A small model that answers yes/no questions on an image's attributes, trained from scratch: fusion encoder layers 8.
Rows from block 4 of the image encoder of a small model that answers yes/no questions on an image's attributes, named by matrix and row number. Rows with one number belong to one channel. Each number is 500 + 50 x the weight over its row's rms, rounded and kept within 0 to 999. All counts start at 0. Numbers have three digits each.
Before each channel's rows are labels from the 100 images, of 14848, where the channel reaches its highest value: "lies over" is the class under the peak. Only what is clearly more common there than usual is listed. The data: small charts drawn from random numbers.
# convs0: expand 5x5 conv (encoder.blocks.4.convs.0.weight, 144x48x5x5, each kernel summed), inputs 0-47
# convs1: project pointwise conv (encoder.blocks.4.convs.1.weight, 48x144x1x1, transposed), outputs 0-47

lies over: legend
convs0.55:539389523511441495578579513487513481477530514477476533591535496444462497567440526484472553489567508483516572508443415493555558616454507437395485
convs1.55:539419519436574488616468554539417463464517487496503537595472504541504452552568454502599529452465513447496543482523608429543475517483455552561515

lies over: data marks
convs0.80:421587473481483459566464457498526480521508458518481578517450466544521523497484432491480552527551439433574382430431536416534573476594565470476518
convs1.80:494513522511534453506545361490490500597602514492507494524483470426406564477471538430528556537480447476491573474519530459564543566461401555554473

lies over: data marks
convs0.65:447475421544438542564527558578495540557420517452532520476548425391521493580437542528519537576577430527527601517543530505508500446489471500452489
convs1.65:554442533461494509549483507482511467548426489530619486536519547596519545486448469505444497464449402520517468428471494597500560617490591523516564

lies over: data marks
convs0.26:429563478479491483324582487583488540559535393473482552436409477479501479523502475551572489526474474516518459546495553450518531497518539492477429
convs1.26:544410472504427454528494573519516425508471630511470406473452475499550590550472518466446459480475403465492469536513447507419471573523571493496552

lies over: data marks
convs0.9:394519524532451422480459609445520523534469483514569591527491482397456513417439518538524528504534601470507424534470574527515471491559569464493503
convs1.9:665466446454539441498470591466539424479489505477505478531498433612495579583533533456498464468433494440479462508491463570545503517565492535501515

lies over: legend
convs0.113:584529517502450463484536503500564485567453563523532592483425581459546517520521531520560498493438505371474451459499560559514597506535490604451447
convs1.113:472527540460558532486555524496557599541536535508524461518430432514427479567572483519532610539429531432489553448445519457516550487546550416537403

lies over: legend
convs0.41:437540434492453521464448502449452508561422556493491523503479512472483637525519537528429449490421482407506520472393524426540515445474590450466547
convs1.41:529587515481578490533486494489454485483589437447518508527507630539441513534597463450517523572476473496450491404542497442538470420530476529508613

lies over: data marks
convs0.2:540622535515511454414573445476446548496500527543589478564436487574471527492491424571474485467540441427496542546456450540549480474566479419447467
convs1.2:503581482469522510529470530401522518496557595470582548521524523467507481596499598471407523490403459463484560507528564526541476434548590487467440

lies over: legend
convs0.91:563516576467532438544494527549597431531476513447502545439475528465454544508445442584473523466529525424538496555423558582514541412476515566498595
convs1.91:572524543491524513552483449528582384458596515477515472521442587512416494601510488505529523519445549438463473480555468437557479535493500486610568

lies over: legend
convs0.46:521503504444428410505437475484522483544470485542451543441433475522527571507503407549446460502455467416527487480403547615585549504463537554427468
convs1.46:484513581422514488435583441546567491534432493469482492475447474487450512498586463433592594493500506531516508485543567607527500507580509403543447

lies over: data marks
convs0.134:548481525507450512457483570396586503530547526516461525475417640544530485478494535469534546520432569551450465496554548493395515511582565526506456
convs1.134:353415445523527548451513480575439457515425494455553412436525517477546446480538466480542437477496564464563561478506440522559536553548440488515486

lies over: legend
convs0.74:484459519597462474546444415533474415479410463520567549494524493511478579455607510533537530438526461462528440402521491463535486531490536478394433
convs1.74:515486569435490517504424578469383489435578426518476472448550408478509498540487405463506518567493440510510415453470532503574495467433545526567537

lies over: data marks
convs0.139:401614520427484471478517462517527499496514461528495523485409530575585516560482462560519503544423492406462439425499604470502549568527510510430509
convs1.139:531457443459491537507423515583529462578564531575490510445506517506479623390464508481526439507437489426488488420467520577535563487421451560515510

lies over: legend
convs0.85:520528457533571556602455477535498516488500472440538491572526569448370430549464558460552537483533506461614503477499437505576559487476567530494562
convs1.85:486457486499429554541440557471469426529557444510452432443534468410546496512462444424454473570435595445492557434465479488449527557544413515536447

lies over: legend
convs0.31:516448548430453472464563526593550504653493397554577545451448450481553501449489474522485563552486548470472479493560473494487481554461489475523412
convs1.31:501482504442505451435583485561594459579482352461556497549426470469502602486516514523546471585560522534514503560449560497516478558512508474541459

lies over: legend
convs0.10:434564487556534461539467429480461486486554467574485555453482423561586540435452514559491496484573480421502503477418548425516491477606520497393488
convs1.10:554564466499546531445591487510553556541554500451511536510489488425344515519445415447477595478539527565570518505536517508530506502588527447521447